python train.py --model="self-supervised image encoder" --dataset="drawn branching plants" --train_examples=145000 --image_size=32 --crop_scale_min=0.3 --horizontal_flip=false --color_jitter=0.6 --cutout=0.25 --method="simclr" --arch="resnet" --norm="batchnorm" --activation="relu" --depths=[6, 6, 6] --kernel_size=3 --stem="single" --avg_pool_shortcut=true --widths=[48, 96, 192] --projector_hidden=512 --projector_out=128 --projector_hidden_layers=1 --temperature=0.1 --init="orthogonal" --residual_init="zero_last" --optimizer="soap" --beta2=0.95 --lr=0.003 --beta1=0.95 --shampoo_beta=0.95 --eps=1e-08 --precondition_frequency=20 --max_precond_dim=1536 --merge_dims=false --one_sided=false --adamw_lr_other_params=0.00081 --grad_clip=5.0 --steps=6300 --batch_size=512 --epochs=22.2 --lr_schedule="cosine" --final_lr_fraction=0 --warmup_steps=180 --weight_decay=0.3 --adamw_weight_decay_other_params=0
Rows from block 9, named by matrix and row number. Rows with one number belong to one channel. Each number is 128 + 32 x the weight over its row's rms, rounded and kept within 0 to 255. All counts start at 0. Numbers have three digits each. After the name is the row's rms in percent of the matrix's.
# convs0: first 3x3 conv (model.blocks.9.convs.0.weight, 96x96x3x3), inputs 24-35, a 3x3 kernel for each
# convs1: second 3x3 conv (model.blocks.9.convs.1.weight, 96x96x3x3, transposed), outputs 24-35, a 3x3 kernel for each
convs0.38 092:091084072096100111185189189081165142110161144126086078143099110154171145197160132131116098101166099078140160149097136117152089132089143121130083150119164091105117136188142148119166085118106118082124101116097182145091149097119168123143120106184133138199101105157126126145121120080136149152143178103073083103140115132143140170
convs1.38 085:147126213084164112138181092100116144153174124145114121192162176169125167173122166102111133160166123124120140091086160077122098147162153103174114073122045088068120107099125055142081120120111123123150121104098121140123105155067040075082101091119161171152124118109131160151132183116168107106108105115106138133099101097170145108
convs0.39 100:125171154173134153123139132100056116165144089109145123121165079146133152121124192130151041115143096144082156126096102126149101101128113118126137113097078130101143126143108119188095102168082081140114135131097117131134134033192098070106100136117129132099069197087136080084142145101157106132115142099136175083162132142122116139
convs1.39 099:137106104151150120191125117137104158104202165112130124159146156230179144141162146129086120144152099154163072146116104110138154152182145108103159087039152135090129145067101147144171175127131135142126061127137088118070165142139162168199131164156118121108070132138065103115152168152135083158100099134149104116148126169128189166
convs0.40 098:093130102168153157092173161124104084179198121107174120166139187068039152131062098065157101066091109132103157148147095150194173101194180108124092088167156064055119086119136169168167110132159128171126135155182097089086132122144119082175141144132110084164101151113164130122181097134133153103129153107103196122140163138139134130
convs1.40 092:157162103119158094148152109134131170115130050123106100107068089146209102139147070118190178108085154082106131159119097138094119135122183129171112088137107167108072084199169173195130100120100132151126142158226160151147082080111142126118129142117157125127103127121122119096181181142151158147139148165120198118194089122095107128
convs0.41 103:121140163127092145140147145128118119095196163123131139081134123155159129112130104136149112142125154099141116147135144146175150161165150122152161109162102155081097104178090104057141143120148091135093099053105149086094103151124129126191123112167130079160096087095102125129117088112135123131099100160144118113143096077172164122
convs1.41 110:093168098118102113152151138132139114112167088101078128097168104121113140118123113143150155118180177159114134127094163167067144102121106119125115166104088160090124167067154150194090144088127159100148188190071133154131153126165140084089104044124138101131174194107141084187141071155083108118079152105099154124032119233137150115
convs0.42 114:110149134161099089106114113117144150105135073133124096149133147117134130093102140148167115146072158192123092118165093159089123128096162132125148107194082141107093121110127125114079103149103133121121090193121131163093100122117136120062114105126127160111133123158125108105125110144139140128090107124117133174148113096120152123
convs1.42 106:097120140197149113130092158142119111106170137139254129158096147097086140141108106101159143180210180170201118157144109101164173141135132182122104096068156130134179134207189124177197109125161143117153111106132125059125105085105118157151156202134115138144190105122086129074169125128124104125138062154127143163131073089153175150
convs0.43 109:123155192129111142107111111133132143092112163105168048152156154136119135107113100186155106172094139130098059143184146142127104138115126100113063141181111130158120100139156111068176156166095167086122195140093118126128134143094149169105058092188118068107113153061157078122110189121163148167122111120090100066103085123097147139
convs1.43 108:112117100135202125117073106189110154174087131135104092164153102090136154165118118147136121150162086104117113152176118101152115068129132117163161101120170086125185136128115156110136190199138174153141173103126148187109101122152099111109119059110088147114178117118089123133134146122174136137205173174137084092128140135110136193
convs0.44 091:165074159195104128113138128051174108136191217109118077162156111183163142152184119127160100150092098150120128106096113119128189150111116101111118127045090145121111152075157135132071164102127117091056107062108105083066137114127144074065088141141137127101104130115142120088175081083109086113150145149120154108093101165130131108
convs1.44 095:143139116161144101158116165114123144089175135106094102164137106153182215139133096146138123138168132115173075162139125161085111109066166126081115090075110161099126075137108147008115072159133126179101124107174150120125097110189100120073132138129156138157185118158086111121141133116142101143117137138137092091092109143131140097
convs0.45 099:180121111131109112177153141106119154160106093138107087131144113170121154146097123110133057100139133094150120148084099071160073143150131033113178105176146115148129074090174105093103095181120121086143138169128150155078097098157097087131148127176110138169102076054116076135086139159149096127177134113020100147083130160112129126
convs1.45 097:129107189139184145113141118117171145067084119139105146095143151148144104117112128119143102140176153115103115108092127137111098127163079118112130131065083133149090116090098155083136118081130159136138157159148103147137124088085130168141128145149132137085126114162107079147145129146095120121143112127087124131138125086143129145
convs0.46 094:087112100101021130103042179190135114183149145126134104123190160104096172092070101128142102124133162183167154162169116118170088137124114130135137092212237103175143124082088145190150086156102128055075141114116084095133138108085105166177119093154101124087108152095077139114166138122145108100161090120155152149130110152125144144
convs1.46 091:092079145162096137185151172119117109084184142168145133073092126102159072101087116105139091112077142155164134078166149148055152153113115174159127059080136139180129160154183135153128066057131131121092054077129158113145117118105140130138102101129112135101170111089115137120095113047135128142170153154164167151150084102112103085
convs0.47 093:065103131163144132151079138122126112182201133131123090083159128136206152106138167185066146096162136105136144089147117114124155134083112159108161123121113102118116082131101161071112167117134156087153156160086103115149144101130106081043190184168147162138065160107195166214123159134076134143137134120071096127120139121079135131
convs1.47 092:105136103146123210110145079115143108107184152150102116126147152125160146159208136142065115103201151175107121124098158112127097155112134154181129192170153089167156087160138088115080170119158089084107188162223105124174175161108122117103107156063163125190110169123141109139131149182141136130169145166145110136105124120144167146
convs0.48 096:111106177135105175076099161103138074091108123081141160133133141043161151139145134133125123164173134133069211110183146118148110141116140135127139109165185151164098120229109148150131141188134134148110135137121080126149149160127148081196099136153041089038080139076142141100119072141136146165163142149217125093134076116103150116
convs1.48 097:181073143099121144115170105123154137169170132165138149105077178099072160081110164132117098116157152117067132101132122118141110144130145130131133135154160161118155156134145097142154138175146125083081069108127105121129145128146082114085151159119108149175093112097148127109074160138136130118118095137076157125105137147147170092
convs0.49 100:122074121093115149090071098101171139115226141115131091096094137154083055145125072139140123139064156142151149127142106047169139115080142090078083142136120115087159127086165107083170092114171126079175127099113076076116115081079100035157113132096043094117184110116082145112081149108147138151139123124138039083089150157118133110
convs1.49 104:050131079107145083147075087162108130163119133065015106105064099165158093140168192117127153149131166086122135120071086100110128141148127112158156061060102149181144149091112173116114166150107145170106144066105159084135119053111110141130181156176087099121137181179136165091108127103096102125123116105171095141132137084104079190
convs0.50 101:108159113119144126150113081108172106127093169132121107100099143089112110112144105139126112151094146146056126103126103126114171125099138090171107147159062095095143075156127088141105132083098107145190138194118166148110135144193140103051130121108133180155180103104143108136129049117128066158141076125101175083099132136110165136
convs1.50 104:104071080093068098130128135095196093093143168154140090054116188125112088124088088123162111135170177104143118159166131130117110165094134122133151142102147111183143162135083134136128090102123127111121105210119148105101149151110133082136122131102140096124130088135084157089137073147164118136116120103161095134107146123092120145
convs0.51 089:084133103172119069135101099076192156123176128117103104123181130099161133118129094154119106119090125131091141155130100108208183146118164156158173053139149133146132071122160148081102092152153085066097127129125157175184159106137160112200143119174046104088105078129069111097158133119138159087134181093114138171138108145110155181
convs1.51 091:125146168098145124108140142183125130226177081130163096099157163103134187111134129113089076124137119162154112156154160112150191109093165144138130161156130117150118170059110109116100082178105159168118101139106065181114167108132177104094182090074119178113117170190173143120106156156097105102145154145188103084051098149138170171
convs0.52 099:084097135190164144156138161085135132146126085157147113127174156124105148123116111062108076100147067151179146122095136110103077126201175144144130132098143130110124131075127151151100110099109166157099155207207131121159082080119135171147122052121154151127108145154098026094123093100131116068158149173140171126146138155102194159
convs1.52 095:153138121166148206162189138116114168103089155146099141163179129139129119154176150146112128151138139129051090101151151143166197103097112093104093114104144111110047189162148144105057125134109109089119200212150139196132181147097145129155144100092130122111098221155116093113159114153121173127139118160116131090086043112118145207
convs0.53 108:138127099143083096084092205116134152121136151098122126116176134137191120096131068097119076124112186126156093129150107128102120100117123142101148079179087132198166148116131186095110135147093112157099116231159132135109108124123145157149143123139160121143151114101089121135149079140127124148148127115097122121149154099111124117
convs1.53 105:170143077156123156098112118163099133112150148125152155143064103171164102123102094108110081128114172150160139151130112123164128149139131131136131162116170051134143149147135076188067094110166114150137080104083132042146073163088166172119160202129137129118074116131122113126109115134102096097097120128150149087102074132148133078
convs0.54 092:118145095196129093139101121091217099146174147134145109133168142163201209088110101104103142181132214104117129132128139120163147112130149111150124135098117116078155118109143110141158135141138142114095091170098170127121112152118122115128052094170137117123174200187148096145174132095108172156090100158152133113044117124149146107
convs1.54 092:140072140175102149098151160139111120203147141129135131104097091179154091121119110077056149074117100162087110142142137086172197127113131084123118110075135116077113131170107152125130172135151124127092085091100085124155105124129085142098098113145096121146184132183154153103108145107124123133127149099170133114093127139122127144
convs0.55 099:128116145105128113149084104074116124137133114124155132127128164094111111126116059158103170106177126154079168102126161084121195056154173136124096123115156046094141116115138079100084111125117150136142130146114138150170142193096120133159046141161085128125072109130112082143149081144072118120095041135158076155103154149077163138
convs1.55 092:114108143123135122096129098136134120103086188125105135099134136101099065145149142106092133102137141142107134141208090169129153166139120112105134139076083123085130129101135129122198085162150159138142116175152130097131105141117115139111128151154159149147132131089115126064151112105083075088078089152157107103142157201190139153
convs0.56 111:159156138068176141111134123145180175173166150178092127086164126123125126109099123158171110132089126109135071082104104155083099128126136161111115116122152104144143117122128092250176096138109102102145116038081129114146109085132085113119138097158118136133168160079155151158155122115120105133108191129139175126126084160111116113
convs1.56 111:082139149182094110116104109107154143079095130105184137133115167152125088126143108125126144107104084093095075158128110147204156160173164141132153089149148112203197182165141151095152155114139178148125084118106124056125144131128112181134130097132131125096088102116119116145077075109100125142165101146144137134127060104193088128
convs0.57 102:103145151128096100097146130107114147167128110096164156143111159162164174159093116126087103129176132139159146104098076093164139126089121137096073153102116143142101090131159146119080094102105133176148132126115116115136104093124179164133125133135155107105158147107144113138121154148153145099132165189161123138159128185103173140
convs1.57 108:148177135156155166142148093131142139148146099109133123110113145092133134129124147143140152125100123117077132067087095124077077107139131128127169122135141145111112139113112101152130157169135132148136126112133146177110083167099165119152098146136132117115098138082131153167126110112077133147155127128146126163255255178152159116
convs0.58 100:134129135170222071139163162148154145145069132128095103126094114152121074122134081087106110099174100089141118118106132132100146105139090127149147171143150069088124091129061131122139135130112111109120117132158090092117090102043178172102108131158123074149089101071132191120132122085167107144115171097057078120096128140112107157
convs1.58 097:165121077124131138178128151125085157105152179154120175169138130093244162135103157104071062124182108149141143133126160133107123169176149138038123155095132081184138070078108121154111137140119109091111113105131089122117098115146026135108141118136139180122138139153134116116143186126109148122099115125132108119071118137146149132
convs0.59 102:113098095103236155100188102153164142149111132126150139115112072157127133125152142175145126133200144092085142137127140127115161152159123122138146158092123124176087097085117085172124088171131075060109109075116149153165125105163085106167168142145125114121105121038149129138100154134181095137112121190131108099194180111111178060
convs1.59 108:100156110166163092140114097121182115148169125167129112132111108140087168089109089123115079169123173122152145102119145135178190138149132154157120132173096105110083112168122107112135141149140182140141111024071110076093083045147097121166145162150139185121116080135088147145171151121129099116124118108118157117147166156140156152
convs0.60 102:129188170132115156134162147141127127099145159116112144136128136136091164140129111092132069138156021114108101135121141138101119133190101138144136120121136094159080092181056131103062090100087159085124168189135093196129161150122177140219158136154123134169164154141077099143106140093143146142137085118158153166093173166100137146
convs1.60 091:153135144139095124097115110150114159148119074112113174159148127153125153082105127119076139082139119121189121107159142116144161129128155100081103079078127142111097148136114146056140168092115134156143074083139104154103138142131066105181160096133164088152100088122145173090073133103113091118092103095122120139184145090090094167
convs0.61 115:129085088054066119118255153162096142073115091152174157126089171175168143153103125131108108055124112127159136088128161114093113169160131092125130095083105128063094113142163137162100098054133107141149169187181177097113154104152115124155121147104150147150058048118131152132137102098106146099081125187162114131173120056109120086
convs1.61 109:153104071069127119114081114146096141115195127110073101153121191079096127150143097124051141160170158124176127091120162083150157126089130152141162094107151166112114139145103167064082141160130074130122129036031141175184113139207122142139120092115151117139142032065149186151117136157105133103113161159087160125171160118099104115
convs0.62 096:142080151137129092179140167076139106121177150148111149161169111110083109125191151132117136188184056167185167143139120154212104146130141099111068129103084123117167172065131144164119150099184107147108148157186163186130147147152156115073123149170115099128123160103159133128138136131111093114154117102105118125109121231121102095
convs1.62 100:113155110080053114179142151069115104126112102169144109128157109123178201121086109108132159189137162158123165104140151174117156146129121113095118194214107133118163146138149155233128113143131119150106151176150129110145154164185121114115101041145167101105071114102127032070130158143084106130145143140146100125148142126133134151
convs0.63 099:127168154141143195196086150142142164125108127156122109077144152082132078101150124152141075100147165116124127142129085174128145146090114064101105186137103133110111085144077084090066171128170110100122167088110136100105109051074090141118089169082149214133091126193094121079178097070150179139108142105102068119097146190091169125
convs1.63 101:115082160175127143146166147203116116118094066133101129120156185130157168117121138125143175161148148071145108079111104121202183152163169165156098123068104082141153130085100145149077189135133067143132145102137137093130168121121164111137111126198151115122149110119113156083156160147175153143119164150125088088077144162126154131
convs0.64 107:104102151102124136091124104121140086139122141150106135153073173174099153128206104083200106105052200177074134115132116123120143157135109104152162132107190148142114117132122149083151120117106112155112085144104186111130134144170144113114101186083105109162129072121172108134128153144091113157140097135148104154201155114140160132
convs1.64 106:154119107171140084108179092121098094123125139090112141079105089118146144161126167118139088183119136127172095127115089113131109139115151107107071123093150115133117100091132145134149096134081136123127139159113152095111101087139140168135129119144086124112086054168147089116158119127077137127157093117179152128133113161101102122
convs0.65 097:112147179148088097139179135119145145080183197084056127123111145099148083133107073129093084135135151130161139149065108052062069124087112138146165136069049146151159098164127176170141181172143083128168151147122183103139141127122152122142194167133155142098092000083129194139134137108165198151130126112132082112100149096073094139
convs1.65 095:072120161141177154118102130130110116227179159132137081123121110123121172137182133153119139137167141137122116095031099118193133127145154139071128084102091119103145098174140166084136131150165141115123169146135136153117152101067106162190123072085141088085117104112161206168117108127140172162137164139142120105088063082128122175